{
  "arch": "quartznet",
  "model": "multi-label audio tagger",
  "dataset": "synthesised imitations of 52 everyday sounds, one a clip",
  "train_examples": 39062,
  "n_mels": 80,
  "hop_length": 160,
  "input": "log_mel",
  "spec_augment": false,
  "win_length": 512,
  "norm": "batchnorm",
  "activation": "gelu",
  "drop_path": 0.05,
  "depths": [5, 5, 5],
  "kernel_size": 9,
  "stem": "single",
  "widths": [128, 192, 288],
  "num_labels": 68,
  "init": "trunc_normal_002",
  "residual_init": "none",
  "optimizer": "soap",
  "beta2": 0.99,
  "lr": 0.0016,
  "beta1": 0.95,
  "shampoo_beta": 0.99,
  "eps": 1e-08,
  "precondition_frequency": 20,
  "max_precond_dim": 1024,
  "merge_dims": true,
  "one_sided": true,
  "adamw_lr_other_params": 0.00079,
  "grad_clip": 3.0,
  "steps": 7600,
  "batch_size": 512,
  "epochs": 99.6,
  "lr_schedule": "linear",
  "final_lr_fraction": 0,
  "warmup_steps": 1520,
  "weight_decay": 0.5,
  "adamw_weight_decay_other_params": 0.01
}
Rows from block 10 of a small multi-label audio tagger, named by matrix and row number. Rows with one number belong to one channel. Each number is 500 + 40 x the weight over its row's rms, rounded and kept within 0 to 999. All counts start at 0. Numbers have three digits each.
After each channel's rows are labels from the 100 clips, of 14848, where the channel reaches its highest value: "strongest on" is what is common among them; "loudest band" is the band of the loudest frequency at the time of the peak. Only what is clearly more common there than usual is listed. The data: synthesised imitations of 52 everyday sounds, one a clip. In brackets: how many of the 100.
# convs1: first pointwise conv (model.blocks.10.convs.1.weight, 288x192x1), inputs 96-191
# convs3: second pointwise conv (model.blocks.10.convs.3.weight, 288x288x1, transposed), outputs 96-191

convs1.41:474536506527449557550498470535510440514468439433581521588503502456515479469523487463516501485473533502488449476455427525467472517510472385489518421549480560479468470501535541449445433525524510473476527455494482460485510418472531507464470498528469521536517511509553439444482537519601512479
convs3.41:483505588551479502562551463505539479483461499507542415431468474528482491471424453449464494399541528502494443451467521523513525557543545471480533479492476473539544529506498542433485537491516477489582519507513449517640510537502515545448560451444521519456520429515452497470536470478524463485
strongest on: machines and effects (53); laser zap (49)
loudest band: 500 to 1000 Hz (38)

convs1.264:518528519542467489462459498448515497509506480470475483504441517533499468534494549520481533533528448576593545540549515479497450502449486499549444441538453578455530568554540516512478494556433457507512483452528530435570485595500535542480455474475465490493443457557466451477488502489461482537
convs3.264:524490437502562526522482514436465506414422557491462512509459508511470481480497500577451519474495515543499472494498525560407485459460549538491473489517553532537452471487509406512485400453567523537519473512426433475481491503521492414524482498459490510608501511443492465517462527499503544531
strongest on: people (77); snoring (49)
loudest band: 1000 to 2000 Hz (49)

convs1.109:505589522383587504456477457510529459483534514509466460504569554511524542510504552529537488551527531538517469494443468609564506523528545554514486547553535480482549500449532448528488487490540498501476476629499516454504476524554495493486527482458507494513508496506475450515448518527570509543
convs3.109:498440473572524476477479491395548490530468560530526506529519497468484450484538467503497529445475526485508532492523549485545478508468554431532476540509537457515420547484472459521490481383565492531483500541468524516490494484538498472458483528438514555389495558535515557489500466533499556492
strongest on: people (53); speech (43)
loudest band: 500 to 1000 Hz (59)

convs1.199:523510522501470510544484510470422482506507567513509463590550520455494513543453473516463550585485451493480511520487433472444397463548448542443464460547495539494547537515407522518513528525526506513523539467525581529517432417515470568443481436543502461502529472436421489532521513544438503499
convs3.199:574457402548521522438490513490532463542495527443533519457499443468472526492474394424496487404580445516478452459537487535545519456466505504453565531507526498469441538478452477603484557484614470499464558481426493449476517512472534512501519451481467450527468498474484493472534454469546506491
strongest on: clipping (71); text has "clipped" (71)
loudest band: 2000 to 4000 Hz (38); 1000 to 2000 Hz (38)

convs1.245:450549503480530536513477539508535519580485456482494497481518485474483416497546489467500490530473478390526517441514475559479445422504529551477551455537461511573599573514467549484531391454565521488519528452507457508525523507420510557509529513508494564522505520510500461534504502507380534461
convs3.245:547493535493470499577499509506527495553515436525466519513494487532467539436498467493505501548471546540504532490544535507573482480538552504483518598418473502487466478447554535590478535428447516483454527506502496454585537578498490485482491492447463507558496487548505498489469437478509417499
strongest on: clipping (58); text has "clipped" (58); whoosh (36)
loudest band: 1000 to 2000 Hz (41)

convs1.59:502480560582579533507494465498530527487501415514418430419461449474478452493452536465548518366424468457531473518560531457476497429500530490531533503459533475535505519477511468496488477518429559504510427477437520498534614496496574545516507582461466472519503479485547515469528534566533492422
convs3.59:491544529495452489531471469585570547499519520561471542532463507581514466454480601487514525489512506515544528460457586510458557500463525443422441511576497528438512485519476448452444501466513557496441501472482521514518498482490458559397505466531490458582542502502532384538526545519495510472
strongest on: machines and effects (90); sawing (59); thin (high-pass) (28)
loudest band: 2000 to 4000 Hz (47)

convs1.215:534402537502610513484489482525403471599523497518488538508493520512538475504492507467547514513592502518535531576449503460497534492544504511524518509449493508467503509547519552457524481505483496472421495506386525486495465450410475524524504502511421542569576516462495430515568495454489536464
convs3.215:446483462498501517461439524539529598535478505549525500480500540521425541559469507543468516526423522517494444490441479546502457497522511495510473543554542588519501499530470454491539490508517520451514463499467521476499502545480534499499527547541536488493461491390464502472528510507489448478
strongest on: household (71); ball bouncing (54)
loudest band: 250 to 500 Hz (32)

convs1.203:558555530516378520420484503458520502548492460473534454516396469507599562456484605510449440507578493554535514499525516521519538518502532460463493535477504477529460530500575462465450423494526455495519492430494509425489503510452452530500470501490454510524504536522523553497443539490443521518
convs3.203:443522500492476468525505465481465453525504485513550463533490503503514443503433469486500508545527489492482548389456495538422468485503468419541479570569473483498434527517519425524495460529557462519514496490529434537529472503506459464467430490480390517510445528484524436508504568490519495529
strongest on: barking (100); animals (100)
loudest band: 500 to 1000 Hz (57)

convs1.181:521486532494493562453464554448530443502537541479460498589486511514560520482465525574463486448483443455477484512491490449486500511474556356482565450526510489477490405529503504539500536431462466529487503513504501497478480548509507554482527501482449454445506376556626447520547493439550491429
convs3.181:507512582560498507518544453472527578565513472569470509501547474537517562500547526520535449535510464526609511456536560495554518477559479543531507559512521598509500489506547549525523461479556533486496486516483495450481505439532479457438529486486526507492449553516512547573537421576576472536
strongest on: mains hum (31); signals (30)
loudest band: 1000 to 2000 Hz (36)

convs1.174:525566470465477508576497502526527468529506413490495513475461506424409436524488613509501467447500499534537570511484475489485469432516462485528491497460471501517589494503462565495391515532495560496461397493441563527513510536415517417482461539511551506487502517537555480505555491431530532496
convs3.174:487447514444422464522566521504445452517438459535504453492555502545454476507473513498510511531567497606519414533464432474451452495507479554525421511491532524464477522453530525480421499454444463501512448473478529517484499542519427526511411499476485525512436497479479501453530484484511529491
strongest on: household (64); glass breaking (42)
loudest band: 2000 to 4000 Hz (31)

convs1.223:522519525505510525427481506564506475491403460526479544503482458559524503445473427576536469488458523375484511504492525468509556525610500427534516472542491563558489447506428496481561527499476484497440506519454507439506411511539516483497530510489475536501499500451526465507506480463455485443
convs3.223:485507484555469513487473574550537503504538523465508443420437536534530487539534543519482569490489425489501529458616489492515527459464499480535497451560454472528508555566436560509472498524541452469454503490491447548535481530502516476564449516511460449488462399548408519425491512492523487554
strongest on: mains hum (48); laser zap (26)
loudest band: 1000 to 2000 Hz (38); 500 to 1000 Hz (36)

convs1.247:494512464434477462595451510513506518540492434537486515457488524483522485495466505450516434538467529484526493435480471495506527524468495546418437465555453494547507472483553466482466395485525472357519517452509539526504539483467552459530498490462561525519543466492466458548510503518492479439
convs3.247:528526510513483506485446515516478456474450460442516493561414454554545492471447469485437530521474454503533464456477481486480500483609465487498445510446500490422483573554517543483526459525493543477408435514489590602447457541486525435489586638455548487536452434506589474412509481516548579498
strongest on: clipping (31); text has "clipped" (31); doorbell (26)
loudest band: 500 to 1000 Hz (33)

convs1.102:512553492508568486524512478497415513510582499500477569424537471535565515546487474496517519451548525450531393472499450505468500463495480438530501476461510520538528460517489510516523516494488455449531577473533445500453531538489509375443523440532474533425492434493445612477499502495474489463
convs3.102:473527466521500487536500446465439474502484462586533533459463495465537596561461533545462425393509521518515516474387431514528531457530501529473400505508558459518414478576414497510528539534441527481511515554463433519587524525492464491505493502467529470522502475346484534468493471470494486490
strongest on: household (95); coin spinning (93)
loudest band: 4000 to 8000 Hz (57); 2000 to 4000 Hz (35)

convs1.209:510456503425486463485475488470541518533490496511464464547477489439485512492540445533390541477563523431489442517432512497523515524478498499591581539521533567513500393478473442526540561479545536460479547445534551575555494487437458563513448474574497542533505468450486504480578500502524515554
convs3.209:549557473572531486462464527537499487491541456493408515523440511484516497404545557484496530455471502466482456464559564556596558500399505535476514513516440452518490497518513513503513485461478513507521475442492517485478490468519490447475470489507487426518533476473503466581466450511547479499
strongest on: mains hum (35); coughing (33)
loudest band: 2000 to 4000 Hz (29)

convs1.94:511443491547500483512524488572504530506442474454484458520488471465488499487565482507514497483550440460484560495523498471573441449517438494449458528564503492468586540456478513414541523470540517499510443485421511503490522534465510533461519548463571441465466552518494490579503458493506446467
convs3.94:496518553541531521610522499496456464501421537450490500487506495467523457444549507453483465569541508511498593503518466479472448507470534569474529470541462562501489459488543507506505445539505572496527479504493597502508492501480463538462533500486536443469538506523526465471523482531554504470
strongest on: nature (36); rain (27)
loudest band: 4000 to 8000 Hz (35)

convs1.185:544496440514451496567439576573507569505523544473528529439499438495419471441484509515506440534495557458456503584468493471484486561503533537532501501526503481531508450488541467461478479493526533475563542452506464461461510422495463517482489401529525437495542463572541525520455515485550478464
convs3.185:539490556517514558480533494517520488511426505471527449458481542466516475523510541450517457497460471470468480499467508547468491443500478456445413467513500431487515504584536420532486530504484460515487468453503505560474483543451460476470468571496519572432585458459502428524541510460516515562
strongest on: clipping (62); text has "clipped" (62)
loudest band: 500 to 1000 Hz (42)

convs1.216:476506511470494479468559551507511519495539513483556489546499495485527486471521439506575476453478490447445516470526500523523461489507548389510500498468559475489521440539535512448473528437516533546431468488444564496482421476487438580532418480568487409519560444509619466516520425538501511430
convs3.216:506458582419492507504519550504521520510539521476516513468546481439482483503523522525477539526490575501497440576499540508579545536500436483545531554455531508501530489486458539483525568476479487544503494457545505569478478453469447520501494511448524490500534493440476542490472529481471464500
strongest on: mains hum (84); thin (high-pass) (46)
loudest band: 250 to 500 Hz (35)

convs1.171:567526570463505484638507486475501551518525423526532510616537545486534523488471500493450475491457540482492457505508488535429484472460558549507533452516435496508461547492466493479468398494521495503504515468505552517510504444429449465500434560460509479477574445562530494557342552512532524540
convs3.171:496536549538467504535462528405507561404523507559459591537552487442429495550563529594492554526469517549503514490531502466564399495477558468534444445524490523504541468546524491461506472405495495548499555488509512486486507512508530459476527502512510527499523461563497591524448494530415497498
strongest on: clipping (74); text has "clipped" (74); signals (30)
loudest band: 500 to 1000 Hz (39); 1000 to 2000 Hz (30)

convs1.207:506537497523485500536463420504559490486459495537528527541454483481520545514526517490521443536553574469417502488585508485480559480496488505481500584470485482475453529468457495526642481486474560570544437510519517509571482437542501503508405481554511411545481479540470498519475485467509500489
convs3.207:543565459428483470519475468533493526525511473542446503443560489496443500527485485493460483540461445491505577432498530505425488462488436495535446550513451462490483478496488425531502525524553464426484531504606511549499395460518511487512509534570499429509477502452563456542479485542483472524
strongest on: barking (42); water drop (29)
loudest band: 500 to 1000 Hz (41)

convs1.29:490463451543500461533525413532451510523508512541487466462450450537516503483481540528504467523562472571518497551529507485543516546547540434467545530498491442476458451524517476495428487538434490498507450501446495456549499451489496489527445497501507497507540479467487511540489418514512537541
convs3.29:552498498538462528440457578483504445565485544463450517493502529475470537484494503494461448460490508592478499531549492428448515485474485469468493500460524499476503456469494446499575496449489486514474566520481538470534490498512552530502471396501535478490556492528455499531546433421453484553
strongest on: barking (53); laser zap (32)
loudest band: 500 to 1000 Hz (48)

convs1.244:525517496531481544449413546562610524458536445521491488491450492410562530495559481424528418538391491461511567495568573522508449488525553492460493526452473525483459496504549548547458505495498504477486478475487415598452510506490504508552522490585525493453456486462541561492512489505468517502
convs3.244:501508503475494476399527520478488531531535474547495451453564442498506452482574495479485404470423504527481553512539535474541467479447446517539503518528496487499518508442556438462449554489502468463533513523525558520465506534472527528464500490446450511510391460475516489518560466526487506502
strongest on: household (95); doorbell (84)
loudest band: 250 to 500 Hz (42); 500 to 1000 Hz (40)

convs1.108:566518556515588553490525504583500463525501509507506463537467502484526483546420531432516479470462527483488489458519511508456510458441463563497536499450499572465479495488500549472483571532491488527523480438578503467477548478568508456487451531467470510525454423563499541502498476479476474461
convs3.108:422565452483533500519495481535498530424482494542469534539448509501437483468466475566494500504456448573470471574464548477511631553470549499572561537468474525524558494488477454415476523462512590464527511500507494517467545475555453467552533525533488508533520578466545438526436459514523478497
strongest on: clipping (83); text has "clipped" (83); animals (34)
loudest band: 500 to 1000 Hz (33)